config.toml
image_size = 64
init = "small_normal"
epochs = 30.5
warmup_steps = 1160
weight_decay = 0.2
Rows from block 4 of a small segmentation model, named by matrix and row number. Rows with one number belong to one channel. Each number is 128 + 24 x the weight over its row's rms, rounded and kept within 0 to 255. All counts start at 0. Numbers have three digits each. After the name is the row's rms in percent of the matrix's.
After each channel's rows are labels from the 100 images, of 14848, where the channel reaches its highest value: "responds to" is what is common among them. Only what is clearly more common there than usual is listed. The data: flat shapes of many kinds, plain or patterned, on busy backdrops.
# convs1: first pointwise conv (model.mid.0.convs.1.weight, 192x192x1x1), inputs 0-95
# convs3: second pointwise conv (model.mid.0.convs.3.weight, 192x192x1x1, transposed), outputs 0-95

convs1.129 098:110144124178107112120137127145129131121105159123155137146167126088131149107119129094097109114097149130149157134145114127089127130118134100094125120194108144150111138114148200120132163148070120166159145098122130103145118144078130170057114137100165127137106135135126148157113105127153147143
convs3.129 101:119133107118175102092124121096115147195145106139153112152145123119076121128112147110123114127135126114153107134151117116229133135119110088149115090109132173153127116153114079112143122109148125124132106128111147152112141093148084104142083152148133112093133121103100115103134144146109131091
responds to: cross

convs1.84 100:098145148108154114142128154109122128133154144156164138145128114146145121138131102144133146115143083135144055129114097140161123121110142069135119125089168105110116127131116131147115112117112097162113163174117067083147120122170143107114118140114112107134143101118128147107122083118139136098
convs3.84 117:107055146173132138116079132099142157116151136131166106084123138153137136129133164147119126117149123132126142102117129119102128172184113133122138139130127120111117158136117090123114116141091139146138144144070121120115131133116079101103130129126127128137149121169100103152092141140136127087
responds to: ring; largest shape: ring

convs1.176 101:175130149130149132106117122113111153135089150106160119138135110110091158139131098115143139104083118150114119136125107157131155160115148100184122116143137090119135167087119148178143130130165103159137151130159139141161139150140155136113136159164134168103137135123161158129091171105096066087
convs3.176 104:116148134110133115087090097112153146115131106158095123100129115109112129114071092161125130127148128104136105123137129113123131182115116126129124136153130094174120063101090135099156169087119064122168127128114161105098120162119138121113117094144096152118105169116166113151095123128143113100
responds to: count: one; square; largest shape: square; largest shape: pentagon

convs1.78 097:141111148141123096148144160128116118122158132134099113137107131162135112099112141080102107134118133149136098138110122123101081136166120153129119120129138167140140085150166194139062074147150168124113162159108140116115113070146146152121120144134098156113123145175122136173163137104128106105
convs3.78 106:123137170152110156143138163134149088113114127095136126120120120099101146099140150127164097117181137139102140135069115141073131142112158142116105137138143111110095133068106108082147110145139145133120138099138130121126145128103148149149137167116119037136132131105134181138145112117138108143
responds to: count: one

convs1.71 102:161152139142113118124108117100123127111128151101153078102092118088106124115134121093108124120135138085125137092151141170117095143170133145151147140132144146147119128142135144135114084077111170073130121141086152139137112143145169107135102170162120130147103137097141113119123133108130121096
convs3.71 097:131158144147129114127163107121129084146147122093125100144164093113212147111072115130163141110123130130124132130144127113120140127122092114108132078127110156118153141101152111123137118097137105166134135130060085127083141134165152125144113123166109128148110158095092125123147137108132113142
responds to: triangle; largest shape: triangle

convs1.100 095:129147114137097143099116117106110117218153146126111096143138138134138151158131154132147095137120122149126136135087191097102092152135126100146133101115138123096118150126135108127116147142134131127125124126146115178119156121124109114128113108130126118122134090113120163255136103116157129128
convs3.100 094:131150112114109166126161140122136137123102132091114148182099138144060154124126126174112061143124144133140137136160179127121130173149146126137134148149093170134114113145129166144082132138119121080127129101131098135115173119095106142104124163143113187122110161149126129139093090143156090115
responds to: flower

convs1.43 103:134119128160103125133148107124109114164171135096117122087179137124153181160119132123106119129118109110120152107130103100151120126150116133123117113116144118173144117158086132137167131088140103152126140099104139121170170102139103135154105078109124095100195100105062169128118143087170124160
convs3.43 102:136139126153108133136148151163118138151091129113172116154126128143060110114127097103164102145171137090123153137127123080081142138131164126152117131158106126101051151122112100140088132139101139128160084119135126137163122154119106119077112123098139118124123179086179160127101096112160099140
responds to: flower; largest shape: flower; star

convs1.128 101:164156113119107106119143143127100140122094130160133137150126116141163152152105156118145097144117081198137140130114110128070147090126143101105115085121147137134115120150116140136139131126101139155160153157162153120094133136103110137142108161106148099069161140162129109151088108100142164137
convs3.128 103:129133108108164127111170120134136159133087115112096126176137148175111160159115118151130102088086112122159131124103109135114148133129171164139117121131134151159069146126096129162135137127140110075109140180143108128126104093123121088135160106127116140074083170169141131119113095092124148103
responds to: count: two; square; largest shape: square

convs1.92 099:168119117193111112111155113099139102140115146103125128130155085143138095136114098098108102140099181163133130141122136073175133082142171131099136155136141210151130124143108181120149139142089133131161150141101101159132152142136126152126148122148125118126120165105109110147154109111158120108
convs3.92 108:152170121129091126123176155155121101106114144123106149129105149087159116106124116099172144127132166145137154154111123155101124115120170153108109128179136122094146122117123143149134112119115158143114113119151143151120151135177159148125150128093123143142150162117123116103167129112129163170
responds to: count: two; cross; largest shape: cross

convs1.65 098:094141145135146090139109123090082087149164101147171152121129158140166124147133100114108163127140083093123072118121104140133119107126121093110129155099128069127156163144164137135119115119155114163126145177100096113118126107132150098115114142139095128128115080121128122133168109094150125105
convs3.65 097:099079126157152121108085124097144135134152085138146136112143138147102130123146157168123118105127124094137136103086138146137138137179115127128128137129099118120068167120102082135117118126116140128139151142105116109106128082090094139119117134121138117119155099166108108151086108132151140115
responds to: ring; largest shape: ring

convs1.40 096:114135171059150080132134152108121153129176120165151109128116093080128099128142108134152124141162111152190076138137139119113128102103093116139133139134146108097132108155129152111172120144131161116127131100167141113119090128110143162117140112162124122130128146155117135129147133203129151123
convs3.40 089:123113154095125097114153147099092161124088134138131103141118136141106119094178096144085116098115097110095107086190142141127128154096137120104109119129135103147109111180072100145109103112100126100107109116126119107118097126126099112150130109152116168111126115133117079126116142110132138091
responds to: circle; ring; largest shape: circle; largest shape: ring

convs1.80 096:137107132146136113104169109122111103127128172140106128120128106095112148128112048092157131129122138125099151127127144118159113131126177098134121143163147149124132148082105171101160131152097109147096142102113120128130175135126157090147151138159139158125125107130111129156117093136109132153
convs3.80 114:138106106091125142125131099141139166126179140132084163088104173148101111110168150168151128104137107126136120133111117195147132166166119114163150144125082115117126184098130126144137160131134087119143134124131122117143121143146156121156124077107135136131115137139165163141094177146138115100
responds to: triangle; largest shape: triangle; rhombus; largest shape: rhombus

convs1.142 100:102120153117101135150127101169080133150088134143160138168094140128174158127090139083107130163130109105107162125161135144121108168133146141129136104163099137130142145141156172141108140125123169149127097114126153126143088143125130140130122133109138118111118134139130127142139113145088162129
convs3.142 099:119164169161166164143133142133135097162083110120143137186153142135124166097141137099112094134131110135089109095092102091088125117112152123105120149110170147130071110130101164145156097100135178151155154111143098143111136118103140151114154117129138111143145134148127118090158114144130174171
responds to: hexagon

convs1.134 100:137091138131145100118116151096133119110194100146102133137136136154122141136159108088172115119131119132120118102093152126134069129135123136088120110152124116122138077111176162082175121102111105178124099105125083104128123124086149128121126144136105175141150128161077151136117138111108123172
convs3.134 112:113115138118101121123145148142127154143167112156152120141110179123128139134112138102146131088115128112132131134209153137111088142114131128149137121135109148111130154188123151179125143071111133086112097144108130145139092152125109112096151138183140175113099127109111143177117194154117115138
responds to: count: one

convs1.33 097:130129148080139133158114105152169161162120097119091145124147096121108102123143135108141132128112082174085158150131151141123083128106105090163113148118216146122123120131155147158135132124139147144079153129114133160173117108117131122100128136146180158127124135108176154138117108113114125104
convs3.33 103:126101117091116147122139125139123147110118121160100130120127133175143118134179137133078116129085159153138141149135157134133093101120112160122114117109155135141142136168152171179083143153150142113117125129117141157152113142163142129165165125119152175132133146139101138161093101131112121091
responds to: count: two

convs1.31 098:131139123121192119132137149113153112133149117134117148144111128144136128155094108123104120123142067138092038133148113126132128087115120078149137132094206137125115133149143131135111127123156110159144178136131103115167125102151159102124133150119118130146138103095148152115116102145131158071
convs3.31 129:147129098144065108126170124120109132121120133119138062156124124158128099101171137111147112132122142117069202121150106123136111116104142114158116133156065133113134146183127139144099137097090111128155069109143152124157129149165120094153105102141130164115133103107150112125158152125117081139
responds to: ring; largest shape: ring

convs1.13 097:145111127074103116148114072145124120135122104159114127128120124099118106133097120109141106121107099111115122136131120113116124150096133112087125134136127138161132167156142151164093113135115089167133157128136170085126121136146120125125134101155149175156098086117139116143109128111103077129
convs3.13 103:099119141129131117132125168159100145136109168113102112148150120161147127168126111121131148125104126140135146146118077138107152135129175081096120140127120080146110151106100123126130095146159119115110115153102145098098111136147102129125112084172130142122130176120108107123114133121128111134
responds to: triangle

convs1.17 102:171131134139190117083129131110150139116123137186163123136123077112088141115150131114140106129142117157116110144157150121111098134145145083116068149130147100145135133140141132129099097098088134125141134146151140135103106136104165122093162132122142087114129167141170123112128167150166096102
convs3.17 131:146113124136102111117139138096153158143127098148185113105147155118113146124101162112150143125145106110133115079163115125142110162141123080104135130129091155134148127156145123122139139066080131150130149132108112136122125130131157101149144120142100138152085106138173136110133168104123142116
responds to: ring; largest shape: ring

convs1.89 098:124152124099109099116163110116164110135085134107115041103101134108144088145116106109118097136166134122112136126109148125115113149146148172121124107150143187164145125136136123132158114145117173104086119112050161113116135111120135172122152114162160136167103136117123121107194148130151095167
convs3.89 107:116161148107127121090174140122145133139111131083130098155157132149156148133081093114133159138130111124196158144144137130138162117140119115129092098105113158147140158151145108148087130099119154122099080140105124137144127112164105116127094136148144131122098134104102108159171133080064083143
responds to: triangle; largest shape: triangle

convs1.74 097:136155144153149119104128119086099154153131130153087141172129106129099104141124123111116093148104120136134136144142117108115117132129121088108130118095152127129130133118163163105132132117126119128162165120112119137186117098117151133067129114119139089142123106130165125150121093101129128068
convs3.74 111:139198101129161114120113141145121126188098119118151116135141129126121181113087145091195103135158127098159083139130134108134138119108142112124127138113148141142104089108115135116172118077117133124132131124175144135163132114113135118163106147130119103097097129112174170122180148126107146135
responds to: square; largest shape: square

convs1.10 095:113152157076104088126145136100103118109109142099112080150107162102112077147112106087124119140115139102133164108101159125142108139138113128118117122115086124145115087155128161166146103156119161080097117155091115114135118159139106110112134150134147127197098159104143107125129134158142120105
convs3.10 102:148115078174107105131090142124153114141119091154150068139116122153083131151138146092136117162145106125107139124091125118189122144118144126120118174157119158106107098132099170127150143148111133138174125147175147155145133151080105135101131141108097136113161111098144177117109110164164119134
responds to: square; largest shape: square

convs1.91 102:149123154167181088139119135121135163146154144164134107084148135130085128145114088124118125119152158122110103152150144089115102183155105096140105120122134127110090124152155130138146148104089141117140160139114164106101102091129154114083170114144127137139124113159135139126167146171182147107
convs3.91 097:130140073109101154140155129146112137143126103105138105133107146162127141145134143150170169112113142094142141117160159128122129109111146124141135135117091160154136137163150161200107148092129104137135114116122147128145152139149130101180165167136106155117121144128130135138102138110112112094
responds to: ring; circle; largest shape: ring; largest shape: circle

convs1.132 099:143154126158124108146099175160127143110125115094133133191113114166132112110118127118157137157172114145098144151100130121122138082130127155118112092093122156146137163087106139072089128171108124163149108141147125112106128143156126117129101176106071109133126153184174147123121141114103156125
convs3.132 094:127147116118153135148135158123124108130111152098077124143114112149161139140154162112146124122113150112144113144103118144155140114133179121080135115131137109121151169117114160138159081155148110168071163163152122119130136108150144119120125148149145132132132125159128131110134171123102139149
responds to: hexagon; largest shape: hexagon

convs1.96 103:106148106102115142122153104174143165136200147159121133108119147148132111162133138134126106072111171131138133143127113119161073114133103099144100154098138133127109134135108168121124128127094119170106101119140141141140165106124161125136134146146092142126138112114129179141165114117113134131
convs3.96 121:125165140138113145149115146198115133141109097141164146139129149143093119116144132120147104117120122093132129129109152150132128108111162136149111114156123158173048103114094105125130122117099137087132128119166156131160124136060094137121098142134126134089137144118145143164137106122147140125
responds to: count: two

convs1.50 100:142149122081110099127132127101145096146110108152151148141135087116126127159133138087134104151125080163089131156124144127081083098106127167121101127126193149130135142167130133119130123177078143129103130144100137173099095123091103090132102117112165135133147158147145173116113114098138109130
convs3.50 122:164101166145114130100118119134136119088132158113147111121128104084125089155101106135159164173172144113120136123109096134131119158155112118104147178111114098095148136098138147062162124135095136161153131135142139108119165130128125124091083102122129080128143098112145103122151120145135130164
responds to: frame

convs1.151 103:122124119115134111110095123135111082177138115165119088125156124129170123122112153129073102141147104110102097164104135163153124124117110159133145156105149117117170146158046097123129115159174099157156094136111074119114132099129142121153126110094111157104115104097131117100142100139112142138
convs3.151 102:121127123100089159160140141148088159095108170119114152144117118074134126138130101151091150136104143148132108127134133137105121133108124131119162100125101137159185140143190163137114126119102136115081137110118124118109155147138149111149118164135122131150146145142066101126148134108103118120
responds to: flower; count: five; gear

convs1.103 098:143116117149110098157152152161116116143126109118100128147104109134123187177122114100132116150092150169150111200144132092151130167136134156154119107139122132116125135134152171092131146172128117140091135155122134139131142146132125106141129144090128156150158146152135126112144105116140152136
convs3.103 110:089143125150114136138098185138107132185138132109150145134161144122125167094100142106148098093143089144126091140126159122153166143097164094120109082166122148130151133140117127133123085141117164163071143100118148139131116128152123176126144172158114141138137131106107121111158165099109125145
responds to: star; largest shape: star

convs1.130 100:114165144076126090130135161108153153151127159136156163121132132116140101113142125117117107165127104138157096159125157106132123142128122099106139129105191125166119113147197164104149100111133112099100149102126120124139104130084146104138147125103130152160133179105160111132117156138170133128
convs3.130 090:105172154094150107100130130130085143106098151118106143161116095125133107102156065127097123106130150161124109110133104120080134119111105119131106145128154078151114094123086098109127101136131112090124111116150109080107118133141109115109106112143165133107140157146120082151130117115167138123
responds to: circle; largest shape: circle; ring

convs1.48 105:123153153093144117123167098109122147143110093122166097079180144130158140109148116107166112104131127153156124143126104123155186141174123134190154145095131135124114130123144159115120097136158106092119136096121141127110181145147097129170068116114090134128156097125148096133132120121160118104
convs3.48 099:133142139089132064094129109126124117088136112158101107128141131150151140156103114123077115152116121137154114122096095107109120100109126147148164136107139123120124110120143082117139165119131105148176120114115109119139084132131149107128144116134158114111097119113127097124138146150107157140
responds to: star; largest shape: star

convs1.158 106:121098128122113114115128134084167133155155128092080143098130134134102166124120101137124127140101143135177111146141101116127149161124135152128098129109128144105134095134098111140114101133122100085094135119117079154114147152155116112188143116098109141140151128126125138150139167152113118161
convs3.158 099:146088107124114144139174120095111158075147134151122092096142118116137112163158121151102181114069124149118160128155105106139148108094136119107140126115122114158200161164176167149127112131138124159145121137116140107117160110124145108101153125145125145124130128118111144128137131096140122133
responds to: flower; largest shape: flower

convs1.163 106:091153155107170099108147125123111151191150135125128092078149120146138122088162132115155182132109116133141148138140107164144130134151148119148130196063140080067132151094143117126114125138143119084092130176086098133103161110140143121132126090115113136120100111158128108077160120141126118117
convs3.163 094:128153122122121185167127121172125132131152123133130142118116114127127105123155128139162205104098143128138147151130161151104090141129156116123143152121087134144126125130127177142147116142116136128106144125118183139103183173131117158141137146101138143162161142126121151157109137114141087140
responds to: star; flower; gear

convs1.105 103:152112135146125148141148155124105167120134114129131144121138126063094134109138127099149168129159166130157106106135117148098104166162103156159190139123129131102111094135085143129123112127139115097124188155121147080136123118147138111161145191134138084107120117143134137150102142148110124102
convs3.105 097:095137094122145163143098139141127133149132119181105170150139169094110111120150104105107123101084125124158102083136139154150123081147110103131095177109155174169065141195114109155121129142121150092115102125141129118155078101111116158112098108168151156101143135175108119138144141122135132130
responds to: star; largest shape: star

convs1.58 105:116154139123129093125154132114161112153143160120127123102148107122156166135133138121135119110087123189141105159135136098120123114083119118162107121130156115124091125137161164114123124128115119108088142127111099148127166084183114132175118095085124105098194103077129117139141079095136148115
convs3.58 102:121165079139132159160137133148129108164116121100140118148135134129079144101142125100161111070142138135115117149155161124144102126157142109129096174150135162124089154145136171157132115148154133120096133137164141137148151127111133163132136154136119167119119144145132201124139150107102108127
responds to: star; flower; cross

convs1.39 102:141121111150141105082131120100088117135124105143125135122155079119191130093081157154119125163096096151130148140120100137147119122165110101132126130098133117124119164085162103126160131146104114127151139162098053164156131117107135141069144151108154114086064097120143156126108118138112106092
convs3.39 108:134140145116118119100126125116154121120129151126117121123138126121192145132109106174116161173135158139117146100117112159085135115117119171104179136117142098109175158145130120139131138128127154154151108125123132116111126171170132127108153096115106119167133120105130075106131126122130108150
responds to: flower; star; count: five

convs1.81 098:157099147129119115099101146126128136143152126145094159126117169141078155088135109115125120166156119122131128141144156120108112122144087130116112129127107119147157080132151143100097114148145102153123089129131110150090128101116135108106118133090145110138152195131169116119099158168151143070
convs3.81 097:128125088141135122149093144116189117113132116130080103107125162168160163136166132157127142142130163119134126094127187156094119143118125123092119115121116113133160108205108154163131119126139150113094098151155094121147101132123120139148137162146106169139145104077142126143109159139156095118
responds to: pentagon; largest shape: pentagon; square; largest shape: square

convs1.83 102:136090155085109110143106120104128116151149172073131153150158118108158080140127124149127113180103168114160139117138110130121115118104103165115187149159096153113129114114089157103177124114118105114128116128164138122090142160096113128125119127128146139140130132142094132135101181083137104154
convs3.83 088:134158167116144118090122117067108106109141109155146104125110127163133159073145101095126129175123108101120145154146162102080122136084124202123097162139111132134055120161102086140093135116119117109126109128145174113167117125119139149149100133101127160118144118107143076134139123111102089093
responds to: count: one

convs1.177 098:097162131131114132129177103100156098125129161147140101121138136140150149108152155135120085134122086125182125123129105126130121121138141117115103120132134162166106150191120139117111109125109130105130187130129129147130110124165122115157153129126115092072116119105089164165127091140154134149
convs3.177 086:151130146154119095150068131123129112136151113141115096107096113094212138110122096124161142144111107128091135118108157113082101126107105108109127117134075090115149124116126082073138107098119115143137149116129160136136146136150111107156091147144114117150150114097101175150130154130135093132
responds to: flower; largest shape: flower

convs1.63 099:115126139190126108087127126133147135120158102127131111127129152168066146131162100116132134128111101138115113089092126101122154126165121135099159121143150132106116111098149114098135112120125123161131119138112122141118107109116128125160110164129120135140096113149121079112128116151071139180
convs3.63 093:141121126110134154109127124127129125123106135109097141159111132167098101120154132158129181101140091123101123100065099126119177133158163112095109147122100105136120149082152117120133108181163099134121127120121134124127158152148121099151143122082089092159123123115134159103102079088152151069
responds to: semicircle

convs1.85 095:122078135118104101091123161122134122118134104146109179129129103191116087128108136104112150124137106155072120142110149136137139074117146152118145143136139126146146124112125135105133142102205137129178092138139151121135110104128155135111095118111083121126146104156144143117184110144128126117
convs3.85 093:097126177107095133164115132147114130124176091141124157080146154073112134114093157095100104147131112156145130138108114150121112147112123111155151097150121154125115136125090120139120140148135133139170143100098109141137139127105132118088131112142143137146146133132117183150108138124181156141
responds to: semicircle; crescent; largest shape: semicircle

convs1.190 102:083181119099098123128132076156129134151153181136104122123107092121136152113118101120112096108098118131118097133089099104140124109098131123149119152107166119141147125123119149104104117106073167123058134122142100139128112115143130162132132112096123138134148076107115158152104078133137140108
convs3.190 108:123093146120137100101126104108109147109115145182061141106101131117138106115155109144080135135112103161115110093121113142118118133135122166089128142105107078098166169090129169093156103143128133123130161122115115108119109155132134137140131079103140172162130109164125092120095117107120140094
responds to: ring; largest shape: ring

convs1.124 100:103133162087130111128153114092090116115118126129178116119125148061145095145143116113142147130131134120176098133106152174073103145090117124148136139142137125094088087140127146081127072124099141099112138141097121107072171118110136135154130197160164164194093172156110153132144105170143140129
convs3.124 110:153090074140114115157147113132137100116142114117165098142141119117107094132155131097162142106148142108126173154106118111133098126143163104124146177153102143109085167124116114121127152166128117147127111135172141148207165110141130113143132117122155121101128109128146199101142137085152115152
responds to: count: one

convs1.16 100:145120125166119116128195089113093134114094118110116127134105165143166074146089157100156140141118168182070141126137104136170149132093109127121138134113107127105142144123127144095152125133144164129166146098138129116126129143108140119150157132189100124115107176141130106122164170127122147088
convs3.16 112:120134108112144111105133136126112131155144144102124141109119150116141113103131106115183128124122152087189179150094150149145128083130148128135120136114100119136158134128117087113126111129138134118093093092134157116165124121179134132144074146111186122098135126085123140102159155093120089162
responds to: pentagon; largest shape: pentagon; largest shape: hexagon

convs1.111 101:152089127092118104143112168164138148118113134093104194146129116118105147165094117076148114131092102161108110104110123126153152097114102100125142089151132152132110125106150180101093162148128103149158130146202134146110169139137123140145132126108107106142136088160133148128142143117109135121
convs3.111 097:112146136115206101109137111096132141159127111095118129169120108135099134109131097142133099139101154118147119154096111144179189143140159108118130161135117135140073145141124123133161133121180110132118146135163141131133142057109129086122090147124149107116117111139111136131132149122121142157
responds to: square; largest shape: square

convs1.149 099:174131152128105110149137140118115134144133121131132132138117131078133075137114136075130167110181132098140185099125153147139102143105124140173152122144116113116094112127085187118106113121160121122120131150087133059097109123115119105131172141139116146149080160146091125127130129169143135136
convs3.149 091:139138082086152107125150099087139092128131112098159127161118100135134125105151121104142106128139139124122138124133134140255091125148110095125118170149127177099081105121130107111115165152147107154126108134166153157162133115139144153132104142133143138085138112118128162092157138130132138163
responds to: count: two

convs1.72 100:114128119179132124131140096128133136115111111088119106151117113160147118112149130125142150128156136122111114119138123112163113106126146142113135087116146155135159129091136129107105127153146170132144138114123108116037073111140083130129130127138104096092122125176172049104154123145080130078
convs3.72 090:124127143122095134141138120152095107141177095125130159122128134090123106158150130156112112121111102148126095120163142119156129112119089114149111102117155174140075140140107151129083130145109178126158115140119103116080119123114113155092148105146104135152159130149089070130091117114127126103
responds to: cross

convs1.159 092:092161148143103113095154124111127149087175102164124100147149147115077092137117168097113142137150165142133157110110118175140113121124113142088139125154108094140127120143122149173145082132125090123155151147126097108126087126126159140111092132113129124150110144127168162141092120130095107063
convs3.159 112:120098141107140129154155119139155101096160109089084143179116139100141102141120118106119152083098147111124181135128112135119114116162123126124106124145110148133142186074163094162115139147152093133083128159110118121101106103154139117119142130131155088140132151184084102135132092125150130146
responds to: triangle; largest shape: triangle

convs1.98 104:104154159083128093130158147130117100123153108130131135067176129128157126082124153097127135121113113142159126168117127119151131101132114120189133178090133126106161113103155159105149103093160117112112138114124129132119157106091129092150099110114118127120167127145137114112181113114171120120
convs3.98 103:106122156084137080098124109110091121123125131138133139115125107124126128096105111131067117164154135156141127094080101117104153124119117137155150106126119124125102101112116066105101125131121104160186106080092083114151119112146125111106101108133155119117128113118121122121126133123152154145
responds to: star

convs1.125 103:091097117106123129138063124131115142088135159132111124152119161080147133148122156139113084156146133110119138133132140091113085135084102144134109118162119179126191122153094126140150147131127133132190109095144138107107120119093170129117120116107177127094143148103123125145131139163147141173
convs3.125 101:140106134100092140185157136187152150114150134125101164167116134066176146151108099159102162146090157157144138148155136168115111137134100134114139096134098111138245119119154113158136130113148131133097140138103153139096129118134097118155131145148116111131129156135066105113145110114135117133
responds to: count: five

convs1.52 101:101066126141135127102133152122085125104121077113102159159152144125112110133135104095141124132123150110122129125142153113094126152158132140073137136153147094067138176127163155139125126138132078147122122137149129097138145097111152108134079191149130156120122134152107107138079135134135102168
convs3.52 104:142119118128100111125144123114136106102154153114108111123104131141105076139137118172090154128136111161100116104127104121105145115139137094145163097131142112085172120083165099138068149153116108102161116115094121104139132196141093127104162131120054103131159134111128124155089095142172103117
responds to: count: one

convs1.21 096:147129121144112101116115151131134156132117139110143112129150072136084144126152133123070094154089158144111136234122124093129132149100131122082099102150146147133117126146147171127139168162081107123120124093123104104104120133108136137105167126101150090098125120124146134134111104111137117124
convs3.21 102:126121127111131116139149135097133124161145079137145115100119131135084141108150162134099084132164129113149135119133177107153151158114104124130101091153113154160077114169097107166127129111123144154104133109124101131107149102134154148151161157131133126084143129141125172154110157119134157101
responds to: count: two; square; largest shape: square; largest shape: pentagon

convs1.27 098:122161168112127083139130131109123151093171119142140120119110115126151115116143116095146156112119142150123127140135127090113140119107109086146128109141128086112137134126153170103139136122093149111101144119155159136151146148142134110111088110096084086128126130073150101124122102138110161087
convs3.27 089:121105141095141084132113104105105159115122126155136148123149122099120109141122098130051112116154125133125113097106088119122123102160096112151168115106114082118122097095137068087139117119133120147147124100115123123126095099125123117149123113125161106119128107127138116110117122141140154112
responds to: pentagon; largest shape: pentagon

convs1.187 100:137139146146111129154130163163149154134123138143135175128164119134126115153108151181085095093155113135146127137100107109119108127091155163096137109157103166109147110116143121129126168153103107128136131081134093130179170126106172127106128093124135134140120155117128138120147119136127131158
convs3.187 086:137107101124116091120122127121087125109127119094141142106127117115125112135100132065150154129173109126144119114120113108156153143166114195120108101173113185169068186120122100103131118121113143131103135128143077115132137088120188155137121170133107104065135154176098103105088119132134130153
responds to: count: five

convs1.106 101:160069122101132130143119105161144118122142100168144139149120092127120105110097112127108134102116109136111117137129120130122095118087120136142120121129139101118139081106092116171104158135088113144094137156135135118161127165150141167110147146126129151122108102146123144133096138113138140165
convs3.106 085:099129170114097124132157159135074166136123153107112167138142163129163115134142121090149129155130131147158126137132121119149134140083164125152121118123151086121107156118117129151113111139139167138125105102103116147106106151131121113121137134119164136156126125123089153101164153139120168161
responds to: count: two

convs1.138 103:165122110088135172121097118144102130114109136093115154147141143124125126126086152164130097121124117142135135168146128101140173102113111132116107081161142139150127107104141106114099105103161151129125119112157137136110164151116132141132084134124111137129156126116167105105123146156104130117
convs3.138 079:099143164113087133144132122140112119107132141131142093113112110148128131132097152075139132157099101131143158103131103134216119118116135120125111089117108182138120126119123169105085149121125117136127144128106111092118131188121153106116149109144129154168141149157137128105133120144106105165
responds to: count: five

convs1.24 099:148104151116159084142136122098111133135124144139157134142103118136092134134123115120117132117139103143139121104160152097152118099101131099119153145110108090112109141134114099134156165155120153105127131134126167113096136139139162132083150126184130145137093171146109132107213147183150124130
convs3.24 101:149153081128129159128098109137155101142154111123135121122115118151133140172109151152125159129114163117147147160095141138128132090161088139117148140121084163136130126126174121130133136105148125137123159113137140127129133129122165179130124162107146091143155152113111149131095134150098104156
responds to: ring; circle; largest shape: ring; largest shape: circle

convs1.5 108:161105135116172115073148134081162120115153176185168118141139128152095129119136118117127107126131094152138096117131149103109111123121091082091069150150144090124103126169140108128115105065105131097120127180131138130125086118110159107093144134145146116128132155097131100101147142129136094115
convs3.5 121:153089091131097143135138130100157121139117112136202110128138141149114159127099175134135146142154152118131132097162125115142110155158106122104128128138093158135139123168146152143121159071094138155130150144108111136148144124138130135146139134140088147122117105130144140119114133122095129137
responds to: circle; largest shape: circle; ring; largest shape: ring

convs1.75 100:130105134099106116110145113131129118067061152150154082112081159124163109141096157093141136128144131114105120112144188125140104135115107126118127107136125130084128125137144152162118115149111168102148121123087162072120142142098156108135132123180159157147098160137112142120167158086145151147
convs3.75 116:138179129145121148112148182135115140128078159098099145174161133126155131167120132109123106128135136130135076117109118127102158124101171141102123110094176127157140110126144103142160069142166203121111125127149109123131149119123131163118183156151133087141129156077114123107175112112131163139
responds to: count: one; square; largest shape: square